Weights of a small image denoising autoencoder: encoder activation gelu.
Rows from block 2 of the decoder, named by matrix and row number. Rows with one number belong to one channel. Each number is 128 + 32 x the weight over its row's rms, rounded and kept within 0 to 255. All counts start at 0. Numbers have three digits each. After the name is the row's rms in percent of the matrix's.
# convs0: first 3x3 conv (decoder.decb.0.0.convs.0.weight, 128x128x3x3), inputs 108-119, a 3x3 kernel for each
# convs1: second 3x3 conv (decoder.decb.0.0.convs.1.weight, 128x128x3x3, transposed), outputs 108-119, a 3x3 kernel for each
convs0.10 092:125118135065172107117116050150148115148111103139139139189165133178166135148131141136123124119097142112120140143124094145142119122164122125140109134094147193153170123110117141132094132143117153164181189134138091088090185180144145080108148107142112111126155145156139096080142147163170180140149159172210201183120177130149194148
convs1.10 092:127128124160124169103122176099095100095168109063128152114113103127107102106127156114160152183164119146158159126109115120121195166145155094108133083117106195126123155092101144130144125090066151136100158136095065090095135166120147161133180108143142159163205170149077148178074080092099138106089099100113064104076095108109092075
convs0.11 090:118128103151158083077133102109092119146126117115088103180163155189133159186118140135138139115133130091160165147148151180173177140174166166145122110152143108148107100128127117117106109113109151180090135131109115129144100121130090151060164112058138102080105111134128101109104154150179232181148155090222129111173155111095120113
convs1.11 083:166148140128100085141102116124095161152119083090135164096143109101098154138132127109097112124142164084124138103108098080105103074132162136073128098109152119114085154114171138136117124123124110189111131107120186126114193144098195136121132141153156145132117177106132171161136078111110073098143120173140075124113070086111121095
convs0.12 093:098086080070117119066078086119144137160149156137124124187174162177179185181180176138102106101081090117098171129116145156140181165151142104109057133125065113092079134127125119112135140146127197135154154153154198182113142098109171192186134104142098122139102132124115165161125145113163125113171223142063095105042152143056159135
convs1.12 091:132109149117147171141130147145138093136098094106137146125080100174121130103144107140101159158184166176126091081159128112118136097146097111117096196165144173137111132100090162101095116138118151103121154085049109083100123099134087098081122075104169169134092187146138145203128124138105098156146117105092114171044111212151142183
convs0.13 142:080134107087144125081111084163141149146119133155140144239252143255255235225255184119108113117103115116109129180210133197218200108150136101100112125101117155125111128131089113115095098111095136120133110120127111099104120105134103079132120127147156128132138098108143113143125094118074069087129081125112146090151163102117145122
convs1.13 138:121119118109153135105107128100122111130157160130136157127171148161201153140127110097153147136163170130176153156145131106098117106088122145124133137098129158123113106126114155176120118128107114133144112118121132118132133107150158156150130134143121158162129142179084086136118153142142185136114164173152137121121145116109123125
convs0.14 093:109136130123099114155136138133121142131155156113128150162166163179113152134092131114127153104175157130189149123123145164096136137110135095143149097143133100095122128153136149139147145156153130152136106161133144119102176125097142177138083100114116147120107191148095134108132188115130173185147185169072107118103132162093118098
convs1.14 069:173139106133130099133111130185157165112077168137099076109138107100116123082124099087118119085100131138093121171130112151131095139109091103093096104161143076136115102076111140111115080091094084090099115126105051081072103107099095098123125094080095089149120121173153125172057116091086055070120111084126158143091127146127151157
convs0.15 092:172153100205138113116072126095094101101081137087109129156169175140118151150117138137105122149153142128125081125087114103108119099069096150138095127128109057111130119090085117102090105107120057081137051134128134087084122090133157134133064122121141139130122116111122099114121191162133135161140124121168103074095173127111231152
convs1.15 079:094149114156140096134130088195170207136115091158141103182172167129071137157082115138145115164202118204144135197201156142134131109099145130115179121115107073129110129128131104090098092094084139102141078128124120114128107176168174139140151158137108143127166161173174207193126100097159112119113118157059050101095075138101143125
convs0.16 131:064137109076052061071049018131142129163171140163162140114122114168191151122136139137126158116117125147090103119131153124112085140133100105207138112129102101185147115129132126123141119121143111157149124147117114130118077094102097135049108100106141104133151147132110102127132165119154114123145113137159176071096167112128180135
convs1.16 086:116137128138136187119140133110116129098135120106108148121092148094080106164132168148107133186208112145091171144117113097096135108118132148200122121097119106216116116127121079099085102122127095114111108080077131074148109151163125155136126111120122079121146194143160124163112107108106076106088175110114163141119124131135171133
convs0.17 095:119094202145153117168115063167150125144169131145161110168173128172140140168127165148132129146085156100108126153182154177206184191186201066148133086058102072086076144145141094124145117117123094123154124082135159089063139107106156138127121106109174162174160185197163142111100150153190170156151154165075121070128168066075138166
convs1.17 096:171145063147141140084147129106163154032110118110056096138141169146181144123173155158121149137090162144137059082143115097124135112107097131170134127180121135127138120145140111148102128118104120131161118158157037154158109127112146090088159167107115122162086126157164122141074100123059084111135108111129122123140159152111144166
convs0.18 089:068127107193073202189090125095111182112120120127132141183155158138164142141156106151121110120105109117082080142157153159143196188193213089113023153147100094091109152127153115130136124134139095171133150167147116109092045145120070126112071086135160114103131140143126123184119134130127103128190100168146125160147155178190109024
convs1.18 074:108126088130144120146205165096106125139116144170121178170149165227199145120115084148158141152220109171174129066102077116139105195095113144143136153171114108130140113137119083124128118164120122134132101083122093085106114111175126153225120140220149142129088172162153141133126097166178136194195114174179150098139150156052132139
convs0.19 093:166166113090107127169099113162164139152161153119127168167203140198205206182226250100093127118128146100109109090142165155146190161145157145158137148121134129090117153159183132138136129138139163126174143183171122130145178119155092120146172128131132169161165135148138099121147154170143123148113170125080182178073098111081112146
convs1.19 074:157141129166171147116102111167100139090097061140118040135157148143148169102126106086138178079097100132079115122080093077087120057037136147134130155159148147135114108089121114123139085134097154140104088066062113122096097130117109107112116072094196198203185188178103120144090192163089149118130143154149169161158185195112129140
convs0.20 096:113112108131068107101058096097114143145147143120135133135185146136118168185109149178144171086125138109122138147166119186166125075090112169139144190145119087080083122142133094126120106105147115099091117072112154124155087106124141139142171132180155163172108123125124130170121089107133109090101125124122165139126129215129077069
convs1.20 073:159164164137167153149166115066122133094106145090126123120165192137141111143102171121165136116121135154137115135130176060077033120086082168153140144158108135092084108150135150159156098107140125123126192131175101122097083070067121115088106088145115134125182150132090079091124117117123112094113095103115101118108117132116082143
convs0.21 088:137145145174155160173135155125101114103150164118102141136137140116136165070102154133168092115126105115141107126118115149131173155165190143130110129157098127135094124128106132118105123150129140129123134122150106180183123116103140103163193147140093100141112136165133148174188199127103201173155186205175164131078112146124117167
convs1.21 088:123154071120118092106128133138136129129141117169111143082089112145156143163178195107121164112088167142121118128091180169076152149112120150155133160164132154125134135190126148153119141113179078107106092129109145151101072143091094161157139133135130120151176114178169143154093062114102140071039088066123125166152128123135121124
convs0.22 097:170098122146120134117141138173182127161120103129136168108131157131101098135109095138137108171175122171145115122103106107154130101114119106050102162152131166094033144138140132117114127095107079083095094119103130179131134109108078073087070121098172186162148159144169172089160169151173179178140156147142094067120101082036033087
convs1.22 089:135119135109142095143163119170170150172101096141109092204202162135173156181198163150129132175145145173101119131107100121156144119075198150114081153167073135135140139120153173092114134111145131129147163152110151144119180165156144112153154120108117153139119129127109101129149150106133074124126087117151159177180170157151150117
convs0.23 089:170127128199112118180147154115167163111143154101127117160166154174183145152160156145129124190169161169157176139152156140166117116128079136194173128175146148171178145130129161132147135106140088142114110142156126081110137100148128088181146152158128086133109136127114162140121148123173105130117135159196146172136134139114148127
convs1.23 079:083130087172177102179157076145145170060109120125087085164126148150120140157120137130090123139080129149115161134166142116099098120112134087109120147121109152145126093190155088174152103152133102096138141187141188122124090128113120149134143126105141149151185175198189160119139127190113104128125121176143127140145138118142145099
convs0.24 096:116133117217178125064061062139124102145126102172144146141146146108135142157152146145135157140103118125160129124155130136108115146133151100075076140157159162139094152155160142144129134146131114066092141158125139147163084084042126117117201182131118120122081105103084135100141124143129113136145139144176167127157195124151115141
convs1.24 101:171185119133131092121081105098096169134120130109140127094137134104125085119103130149141132173089158088119138094098126185102188082126123160145143085160098143154115084115109136100141146085097119108156091159082140183132104051094157169134171210125124154115156118129098112088140166154136163093174070238139105125105108071049127060
convs0.25 098:145170052146195071156160038143119134129138159133117112115133127132123141153178145123138148115131125100140103133112079131158124118094074125112148132188191087105109145112129128125123144130134112110083106128087116152112103170085107169142100189120154143145104074111113144135128124143124109124145129118082137174152205178094162118
convs1.25 153:174094103173080016152048063132109151161163105123088119137122132142134119103123136106127117082068151066165154166165117166096149176154139133127113118167177080096144101072120133125133086111102140120143173161117167110139130142157123087150090109131108125161134129150093161127111121079096138116135117136142076098085064072069037115
convs0.26 114:118047133066046068111082125137129140134127160134132135151128125157137125139113131098085123130125136129126131106132143118127119132151124144139149128122151116120127128108133124095132135115139126167076071204105063148111174183130094087084142175122134141140128124139167155152128134143169141174141104130102119101075141083123161099
convs1.26 182:205210180177226156196207196113115121139106140134141158136147103111153085152129148102100106133068147133137097130122140129184091115141140104113140138103131117142143154117108151144109113119118104103105088125074079015040128121104117182136069096100108114103122116126126097124157130123126104121107069113099091107186184171169166179
convs0.27 092:219063166128045119164071137124127145132119127153150154109154171136125152145134136075116116166154130158132097175163170140109107142164138195231165142156135197165143113111106124131150136129131130134145102154150122147101117093166152086136127142094121104126125169160085079108117107099131109139110125133094135184085109110112146122
convs1.27 131:156201183181157142146183127146112131090127141116165088137175116071076132172159131118098111140137166118122138107111081089124149101101074131111096089073067111138081114089086139173154080079119153143196152096078111147153157141108148114147146128129131173108124122160113149106175141094111101154121164094135086146167181165110122164
convs0.28 081:184090109134073107191110130126144140097099139114133171140146155147175159157181147136097084161130125151120151115144158103133130109113120121105125189216144087141134114125118122143136142146165178175118101184130082155175048132161167182112111102093089118138134135114110093152120142106171187165144114126098179102081201140151160150
convs1.28 091:120087146141171146106139096076110147163102151183163135112115088069074062168071116079167167103134091163171112111196104169117084179072111135112113141050105128129171075132071139179103094109042116081171089057123114113120097166139104099140065076140168143098137149095128124106131109100146096104133135140083065059097062126134094127
convs0.29 085:177156158149096113118167139114131123138141123139150133132146139135123129127109104116146130163171159144128146114113140172164158137106086126121131154181122120099104139113142126086125128107135118079083057082106140151094166142169152130175165080129182131140084089099159132114135168161136166157144176145027138122162165118000082104
convs1.29 106:103114155112069109119101078102068142144143094107100114112160139148105129104151151140117133123098156132151101108078087167139184093100138156130148159152142102099137134134124110152078122139154128119102154101105174159162139152114032103122068099118124150166077145159144155130106104100085151157131097098139165169190138093099091112
convs0.30 108:156124112116092130071142149144129141121160133135166107158226157187225189117149161098150149140144146111104166133143173135117138108133157121083113146141122142175101145112141138110111128114133113121088112120129077065113162146134112163108124095110120114122149185133110165155137210195181174246158193157124141127067062125099171136
convs1.30 099:144194151130229156118195128095083096092062132127083152132159157123113124139135100151166176103127148180170153112130153096086136181182150123174154134164167141130150136147105076128107120131133113164136145138142095118088134140133101122084085123147122154144109198121127131155147132124097062105110121098140151126095099141132145158
convs0.31 094:156255122119201136157185140146165136122115118146136145096148131149156145149163134150119174128131175143126143147143158115079099118166164198153100115104105177166134115109112124129124136120134128133155098116140109126145152192102134117067115147104113118131154190183137127124146131143148159132143079127134110094093068085090077124
convs1.31 151:089080127115025067153083084120169139100131144129091105115067092135092104108101144109132154101091117103190173106159122113090106092148082149130091137102105135111056098113138135119115055089139116117121111084052079145179096135128155095136123133049114148165139126144086142144096045110124156090153055133172201158160175168110129177
convs0.32 096:194145108123183149110116132146141146131124125113133132169211177209255230213212168104147129148125082128068076128155152201199168215155135026059109077123126184166144138145121102117105131129135117118091129104092146107054102123135158171135138131124124181186148186167137202146107113132131121136130139126128142124119120147197133129
convs1.32 082:099135124122129134114121098144168167120127165165176150143136117164161103155138150135182130148124116082113122118101116108057085140126094099101092108128156119168198053084141098119157069108092146127080173133063158173112157114091121091098083091139111102132123080143135060082177186186100163173101174137119110093166148081115121118
convs0.33 090:129099101084082109069122132133135105169139125104091114160140151141163126123138112155126106165186134171163131148120142157111108151120115123069126115120148135174113143137139145160146120143135103114133105100130091121154086127195166132122170095090117127135174144149142123138105172145156168167124130125160118083092186136141153153
convs1.33 081:101183173123196184164161124166116128141144110110115083164174158155135089117113098161122088146073140158094122086104165126138171103125140099119101115157136133152088135105177163122155095078119124143103139166095155126115109143098120158130122121094169156178168105146121135127155124106146139142140161187122094107108110105129150121
convs0.34 095:082172130112131098080095113146138139141139128131147129128164108166203086163158110101109156123108193123110122194141113157150130122120145025108126098137128105129104123097122116108108128122125131135127091142149138167137120125142146135161099114109138156141135128131143137118143129181156162138158140127110075171080143135166161136
convs1.34 093:113153136163179161087112138130120128146111131138113101157128149165133141140131174094121130110137124140138128100156152068090075134033048106144123111124116131135128131147113117154150139141154077099177092117164097128185077121159129128145086095102139133126123134145161124142127140124160092132183126154147127110105089133126142148
convs0.35 134:144137145085093088120119130120119115110125115097118100117096131128068121148115157134119124123116125105108123110097110144126111110104107182148154144117159169117137134124113132110108141124133146154110116151107065120095113137144088100162082093108096099145116098111123120126060116126068088115050072095127155140143178152114139124
convs1.35 053:155115152159100132150101118109129137108126139125140153103116125126097145141116102190112092191160102189151108148127164153132164103106128107154165092139137065091136127142105092114111109094105100079089083082079093063074158132122146159120175147149108117079146137108131135104137097083136093083119086100112097138084094130097131155
convs0.36 091:220131102089138145054142188097133161089127147088130162135166117184148196148144160150127138123153131104144109178175203147147157121125173032102129152117079165137134118150126108142125112124132138195145133135102131116159098164213144155172145146155111133137123148130153172150171199160118160169108169181141152081107075021052049072
convs1.36 071:125108187115101161190126082123107120163109171114153166129147135147120100164147137119136153133130125143111069122127149105109097135123123088140118158111084127151175129125123154120107168112148151144147127100124106095152093113146069078081076047125134107126078099134126129094192205204128158134113169174195228177176186145166161129
convs0.37 093:183130114164144076171139113147110102128099081097093128173199150210183123218185140088104131122128171119140169100097119146113142114104171064066144116117107102115122099108132113131150114143137102121154133166179155140138109125191116156185156106087101113145113107133137108157100127119122175099143202160051132159084129159091112112
convs1.37 077:114126122144126096134114095138120140153126137120128112134091103121108126110102122078086135078133154095150136122129192127118151142109134129169177133157171102149136106079090114121145128146153047094130042085149111122176124132098116135129078112103098119095112148151154156150119156101133147106148143153112130139122152133082127131
convs0.38 098:167124099096116119063116124085110140107119167143166155193124132137132157148175186107134093116116102109111132138131119163120119202134150078146105088099108155124134137126133103114136105115135135095110151099074143132120155154038097083082031047105118163123081095128082112125168172165181129147137133149099025118087093121133049157
convs1.38 079:103136168164189128146169122145156169153143148125156144149131174123143153165149116181126131165134131204135123130142055133120080154122132143118079166155115164132156162140157167151102132153081173131107180164075147160125152211190156153100162139044133100096173192155093114126174185116154132099166155153108155109145189193172155098